From a checkpoint of a small sound classifier: widths [192, 192, 192].
Rows from block 3, named by matrix and row number. Each number is 128 + 24 x the weight over its row's rms, rounded and kept within 0 to 255. All counts start at 0. Numbers have three digits each.
# conv: width-3 conv, stride 2 (model.blocks.3.conv.weight, 192x192x3), inputs 156-191, a 3 kernel for each
conv.115:143143131129144120126097159134094109161132121140097131130131145134111097146118112180127152143135117113142139116141114156112093118131192118113122144131137131127125145133123122160098132117122167154146133117153155118078070135152107145152177136129091106125139153112120119119125118145145156143125130109072138161108134133177160135
conv.116:100105130113136155086084081119134118151166166159143176147156179141150116122157153111134133132137120136148179109112083112134136168163157098121158096092091131121149117179127149166188128142148114143136164120126161120106112109130161138162151100112148177139132129134142137116073094062148158157119107090096098098102130154125133114
conv.117:155096102137098140110129174133129129130116090124146125133125142157187115115167114138135131162138097132122131114101145120163149103143110104103134163114102117135108151128102107071127110150139164139143120094108108159137174167095130112146120096117143122090147114113138118114196118114134091120183145123179181126150145143179097100
conv.118:151135113185141083177121099117111132109140115123145119116087122089144117123154130118116123114128130145126119140145118072196127134087169122110119123131100137200129195147079125094143115130122159138142152140133149138166164059133144116122095159121082172118125124109147135135138135099123091134114121130136137130129144117130124131
conv.119:161122140103150088157155126119081094088115155142129165159149164106115113180156133135135150122111111092104093125121118135107128114116214131149122120122104124167145117175095104124149146140119113097118074121163110133155106106123118119137150132143119084115113130148104132115105113131119120146149119125111136131108119130114100103
conv.120:159211157103112133108164137083166144095099132119100118133116103164126090157111095164168104151137130132111112135110115132131110163132138143115065126168174090092133122182130090107153093094115152146113125104133119120123106104158121131128131109115152124125111136163117119117153138123154177147094076103154114142113111100151147149
conv.121:162132097111158163146076107119146132127146172110146128134151109088114108148120128114096100131113120139122120109129128092105163174143083127129118111107087106119120106084093170125097141098127119149145092152157140118120123169075147155106124136149074165184088132125121146153132147111165109127114136112124139122128110074117122098
conv.122:135110109077164138108090123158121089147120108134137121158133124160085084111117102141125085136110145160171135126083125100130140123113134111138158144111124116143111125154159109121123124163137180119083119143128144119100127162120114122150173146091148164119111120158163107112152107142144156119108109134168130100110121104138114092
conv.123:134102085146108110165108130128088127149129149138123106098142162101100096096132126158094148130104158120133141095091105144133142134170148109089152116106095124121151107108140109078164145146157148115132121121136112097132052082138113122126139100138123084167144125107123154141105120102161123142104135123083164135111100112128107092
conv.124:125147150088140146123130106150122089146098097163135111101115146118106117136123176150125164144096094122122118148166114169055153088158149155157170108102135108148186157170112111122091156111093115121142113112156115134098118146190121137138098116105132100134162099060160164146088098118164100140134134121125133198156167131137125139
conv.125:115132112135134123123097164096092123131118122126117121149142138173121089162118090108119123120138134126094114060095113121146135082099162175167167128131088137121134103121129166142157143144117146125119146124153141105130121155206158134099118142159120150105123139129098105094114090098111095085147114098133125166120106131069115122
conv.126:121115131164113142102098125137128126144136104162113143109109104117120105140113120130106119120080091136072133109134130160113103085151168177117115120111108120137096143094140105130139136147135084111130097114140104087156098127133079119119139123182141089083149100111134130147123153178167158124098127170124097184110114122159135132
conv.127:095125110147107088166158123178150104121119137120092109085097133119107105106132158127130132089115097122109083142146112082116129118118154086118125098102099138149189172111087102152158122130120110104089120127113152131112116185120120136100132126145109151117118091110162143123106124119120097120133132129118161096143164132144128123
conv.128:130135127098091175094120183117134152100140142139116149128137086135122126111126115112112143157092119112109126136153104142039206095179087151160107124149099120113165119149139150152123094118137105114169112147134114121144087191110126144105131115168139070135107151129089157186127163131118101135139137121140124155132125114121135125
conv.129:150100099117094100137130137138101123103129139159106149133132134105153136132121137124070081116120103135141133162149123119122131110142138128120110182137130182114105119122103129121140122146160122159142095179166126156142159114141114144109095167142180161097130145129158160145131159080116131141083148157184091125095113143104113156
conv.130:125121138144123133149168066112119106115105102125135137174165129128200117133142143116144080086133153102157157138131056139146107153122127126117143149108084105142154152176117130149156125146161118138116128148121152127095112208154139161155102161066100153125143109108131126106115145097115142143134125105145180103097120144125139127
conv.131:126122110171136083127137103171168178120112127103154129111130132105092109069056074118158128117100134169101093157114122143133114157136146139161163104123122147139146113095121107119128126152105145131091124091133144144155139112137097105081116097147138127121097122108157167131142166168115081094086145151167115126158140111143107118
conv.132:118107113083099126122113125105105141113154172105164135123136130111107141124099136126130122097099135100104120114167140093086115175121103162125094125140136119125139171131189158110140086113131136136134151138154149115116168203138122106165148110184125143112125151132127107131120141143128153109142124113142187139105145189127116116
conv.133:164168156157139111122133136128118099113099113153118077113100129079105143097099156102124159128103123103095123132152108099119165117105086114121151122172169146150115120125110142100095131146159141163165141119085140138163147118128146148149078132171114169139103109105121133148096141190112108129118116148145146153098125100143148170
conv.134:128117121146116115115121123100112106136186154133106115123165170121105095154146089122083055121129110113093110146133149106109122148110142127113118093100101175135120111114109139143170166160141092109117168125084102136109144158124106100088113110133057128122172117105136105126120114132137131124128114087095125129128086152151109120
conv.135:120128112108092125160142153121150120124130126102117102086144143137142169150154125078117146136128111158148157117137115105143121115127154131123143120096104152105095122153125145140170125105089158105144053100161099128129153100123119107137127128110158120108137158158202172167153129135097092149145113104171131125158160138110132136
conv.136:118117119156140078134139138131135140112121147152153099117112129137159155176123069117096108130162096127115108128133115104082171113162121179100064133142130112152137127156117119130135096110132103087076153121080128111105098122088138153111141166133169120139149146168116122102135127142096091093125142136137131120112142145108138130
conv.137:110121121104100139141170107146141138135120099118141138114127125176131076074112121135138132119100132124123110094130127105100139155107150111095111089125171148164092130132159128100125118132127146137124142097130118120117151141158115138177082110155145153130122131134135149113114119170173129113126146120155153120124095109137126175
conv.138:101145176122144119130136152095105182140118119089112138147144129162145113162150126128123162111123136165119120126111153103163148123109122130139135104103110106135130171151108128075134096100083143125122169088098138120128096171117103124128053112161146137127131139123095106110110089084142116076123123096093149195137121155131152156
conv.139:129145139116077090122168112133143136148141121118158127123139134130138133106146096140121130113131121149144121159116112118104107093149149122126128150128117139104078116141153164138116144134124116134102126113139111126132087119105108114101096092144142112139106178187137147118144142119133122138128125141182155119104116112079087126
conv.140:112137137135099093123119161119150110163160103133138115163155136100113167153139116108158129147140108159152101106104129117165147145136101121101105123168150120121100111113149172145158126117098144162161106137162147120105210154141108091078138112079114129171146126130082108083092129117120123113116100114172161114134142147166120143
conv.141:122127109118157139139115094113150134123125132154144153174180143139130086104085105097102103118122099144139153146152122158138107174126148161121135125137168109134129139119125141148163120120143161161074167133105210158119106133167105151160095154154125119129176187170122095095097112160156156154147167180116111123107136132140098091
conv.142:099126161148136101104106107151194121125121098065112147124115110085121117104094103140130135137119098152158144165118141144119085153121093135127116188116099156117118157173136170114129143133107090134112167183152177111067136156163128135158111129130142173205129110106179143096198174092103122147128138081131131141128155119105117112
conv.143:148150156101094159135121120157129161163135111152117115155159092099143118143136101088127150132129115162161152108141090173173040149147129137125121106116132147074096119123145146163145151131113125142130135135170112119119132112150142131124097139099121102122115151191119100072103161155071126142125111107132093096104092090114141120
conv.144:157147108080122120068067120155112125123109117142132124131111148096080071134109066192151142112094111132121154164155111082111142144155150145143129098097117090131117104157157116130148143125087132082138134128108104108175112171163117150119120142129137093173173152092131136130095089152142105125096117115097126129154109117183138131
conv.145:134131125133137121161130141140123136140110109104086122121131133120099181074121149145136151138125106140128160146126142164153098124107133127118104161160133140126120091165161113113139119134124121135159124139158100147149151138177089088174094121143111161143134117150129169126142146187095110144117126138160107097101098146177125110
conv.146:146141166129125085123114187113111143113102112104161151136126142126141085135135125160104143121151157091106101113122126096125176145123117154145109111103155097140159184105125164161152128111151124129126141128133119110151121174131113108142121116092067107194135126141180153136141058121119127159117091152114209130123107086157136143
conv.147:115117117158139093116150080101117117152132109096135146123150129151141126123168172138144153123155135143126108141110137097067140129133116134110079130119162127133114123098083098097107153154129135109119146162167118125108168147105173112104138089094104152200110111133166112092149087116139108117100139124150172105171117131109105118
conv.148:122124122083143146134162138096119139116105105108109150180132110116147151162154094114094110154133149129126200083126153092079108121103150101122146160134133152086094133122166114158126130133128103110125133116149114086134112123109113153161139135116145170137169119139117147169092107107117139115121129134090082130137132119114149122
conv.149:158152086113151184176173155142122156100124142107114074159138137096142137077134142153159121144130132094122116152113092132136113133131092120100094095142115134114138108094129131124133120113120158153131094117119146144150139118136099140118111176143118104152114131172135138140075182141130125127153090121109096126141162169146167166
conv.150:099140165079116169129127127081148129114103114142122092122097163115120147186159139129123169102103119121122115141146153100093169125153146100119144128135132080101133138148101120140107097098098105098123100106075188130131109149122165144128124133130153125173125093100171147124090108131128122090136103082105124143140122140091106129
conv.151:128141126167131153094135135104097143133107105130131115166148114154145141114108086126093150116125151160125119093129166153185129099123122129110144069118149135185161157099100149132115133134188119101141112081096140120087124114123125130137132093108127129138166125105148138116126108182126139150141111139145162096125153179118103141
conv.152:146142124097198159135136149134095111132119107119126110164123138111120187062118114150109150130113146120112135138123107125086192157139058106108136108147117110147221126145149127106108120088104124098170167158112118111160105130134128157110129127133175110174173123134127118099096157105151095115164129113110148164132116169111112137
conv.153:076135164135177086117172134164121126141132113128147125157119158135148112113114141091152140131150108152142086099110171057151120170105112151155147128135158130136139141166067131081105165139086064153161116117135107154106148138141143128101116134145158132128133148156115145135124093153116113163142109110181205120137119141117117162
conv.154:092143168152129119146108121095122108100118115117156146155145107145150132101141103106107115118153171158132122103121153145129125133108122114106101167115095070082105163112101101116111147153136163114121093134125114150151088102133123136149112121135122154142099116125114108123187119077125152161120135144118142186102110092165164165
conv.155:098093132137134133121064123128139149130147121106107167164140151131090088168118112130134095148110085143097131154089100144120143090143172113141139143150149115140136121096140147095126119109113139129137159151090121079123145141172110143111113087119147151168123137176111107114155108097122113099179128109125173173117127133110113098
conv.156:137141138192101111150197120083125160118100140146112127166132111095116088115118124128120102105126125150105115115157101092129113159115135128126124102170126170165128151148145113093135105107127124129131138104111121159150134143100075129173064093141150159085122140145115076114140147156117151123156136140067117173117113132103132142
conv.157:149100108143160082147125116112097113117110164156149147130107094152154155192164158130104136115145112157100114105113113111122128154111081120202145126136133132132141160143136130132108127141135124114153129148184113095104119093094149150109195144145147121089150104128145144093106159138110121117106083092160101126125080088114105132
conv.158:159143127094167175127145100160111100108122163156193126125153123130103085087119099147119131140132125144156122105117106130084174157142100131157165155150150139132141145152184137104101173158103142074101129113143130144177118134145162124200080165195103124147091149146138150145143118133126105114150119120148127079089111144090108126
conv.159:123090067079129145143151126167122104124123131130077108140141131145101135117131135110129114124170127095115130157133157149169103091106111145191188135136102146147156121121116147202141174135106169159129168153140115113133054073117104118106131159141128191132125128117134116167149163101134121090137112098072129116097091129089095104
conv.160:089155148128095145141150104172134143121142124112114107108125111145103056153185105142187119116100103137127118121135153086144160120113142137103120144145146150103137163139086139116164129113081099148140094135150125136149149149115108107074121067130126146142139139098155118068170130124099107116135112122109083105130131072140157180
conv.161:113138138109152151150116124134109123102122138149139119100114094120192174114143175119102146192106093124132152095097127153120096127105093176134093145119137132167121084158139139110146125104139134099147108096081111108134150110135117132133146122102163162110126135111122133148159083112082106153132154128124149175162144145147108134
conv.162:094124173177151094124141144115111108123104136187159107173122120096117112127130127151124124128114116125142109089162164091111161179100104138144151111113108140118111119125099141125141144141133077089094119143120114148151099085110119125108108118117104136134122134143140128121128124076154159135117116117132095126093131137118121166
conv.163:102122111138119104132122077139120087146074085173155169168138137136098137102143128166108137135142125108104113150116146117164170130141122115135111154158130160161094112113095108134159100096110205159153103087093143114097094101128141082118155118171145153165134106128123131134152116159092112115152130120142097104121154155133138118
conv.164:107137135143154121128099141079129136169149116159116152120130127127094144108099125119090099112125149145132129131082070109101160147085129136104088111091134147141106192155081123132118153148136102121128094162183152168125097098151118167102117138104177087109167132099145131088134163134137138137104128155083150128127168122112115130
conv.165:147118128092127103109107111141090133133102108119114118129116110142125127128126129055099163124173165159149161139136131210122105152071128073069108146131129177108165136122147115116128106144133159152181124128148137114089097105159168138134145140097113118119135136112121140153107132133153137135122176188111091103105146155112147117
conv.166:144157148117119071147129111133145103120121149131137128131138136103107086101113141115086087121127161149160163120129098173134087122127132136134129132195159144121139083114147153179164122134126127114126114125134138112114100072135091109120126143156129093089156132126157144145130238243129118120120130150140100176120117131130123137
conv.167:104098165107156142151157112117124142111127138076088131140108109142141112100121105101107171121107116091097147148110145119129168139160154123088120153158146081113144127143149133117131168141122115132140113118134124142177063168168122126130115133164071097135118118151099127153125142112138118127175134129109102166139130149124138140
conv.168:121132099105139106222131064082140139116115138102122130144160174118103161133130137145135136150132120145131081150163124094072151148183158115128136112150166150145107117129123124148118114150142143114123077148155117135111145159158141119120090095128139164174149164141156158145082079140155136126123129118130143115104111119177180161
conv.169:150155154106159188133128164098128118151177149146132114079109120101118128123134125097110090136139105111122144150154148166084140086127136097138155144094129103088161122100126137139154129122118111137148155118114141118157108145130138140120117136132122082085144153150135109105152117091111131106115118127080134155084120129121138130
conv.170:122128108117118150122156154177131139125141126145148165133084108091167152146133119126126088124125147137122133145122134133108111155141123123145163162122125122120089112117154118135109180127117124112136103104124117140153115133142129127138141126109136110110097088151114127124185116139051095092154100112096107115118134141092127093
conv.171:122128108141122113160139153136123115134123142107105151159130129125165162145181206081116139146149086159114140130163177152143106078094101162129163161122081148115127115086133153126156134142114131126119101103150112122145099166117146088110147128094152107133134156147118154140166122104121115107096128122116125135147123117144126138
conv.172:095111114127132144139158128126100135134126158120111100114105131091098116118137124105076149164163121112101102074121147122177175135065094094123155141131089108133115101117101120136149158113114175152138171134117163131134182106087104117147123200164112111089083103124076067102136157109164118142156156112083117155119119102138129135
conv.173:172143129150121111135117109088086134182160137128132130152136112125118122162095097160128112149148111120139132173137152117118104092133132115107135121122138087099171144109126116132162149133152138137121119086134143128147174158164117101123146119113111112167124106098140145098130096115128136117159150142090101143145069127143184177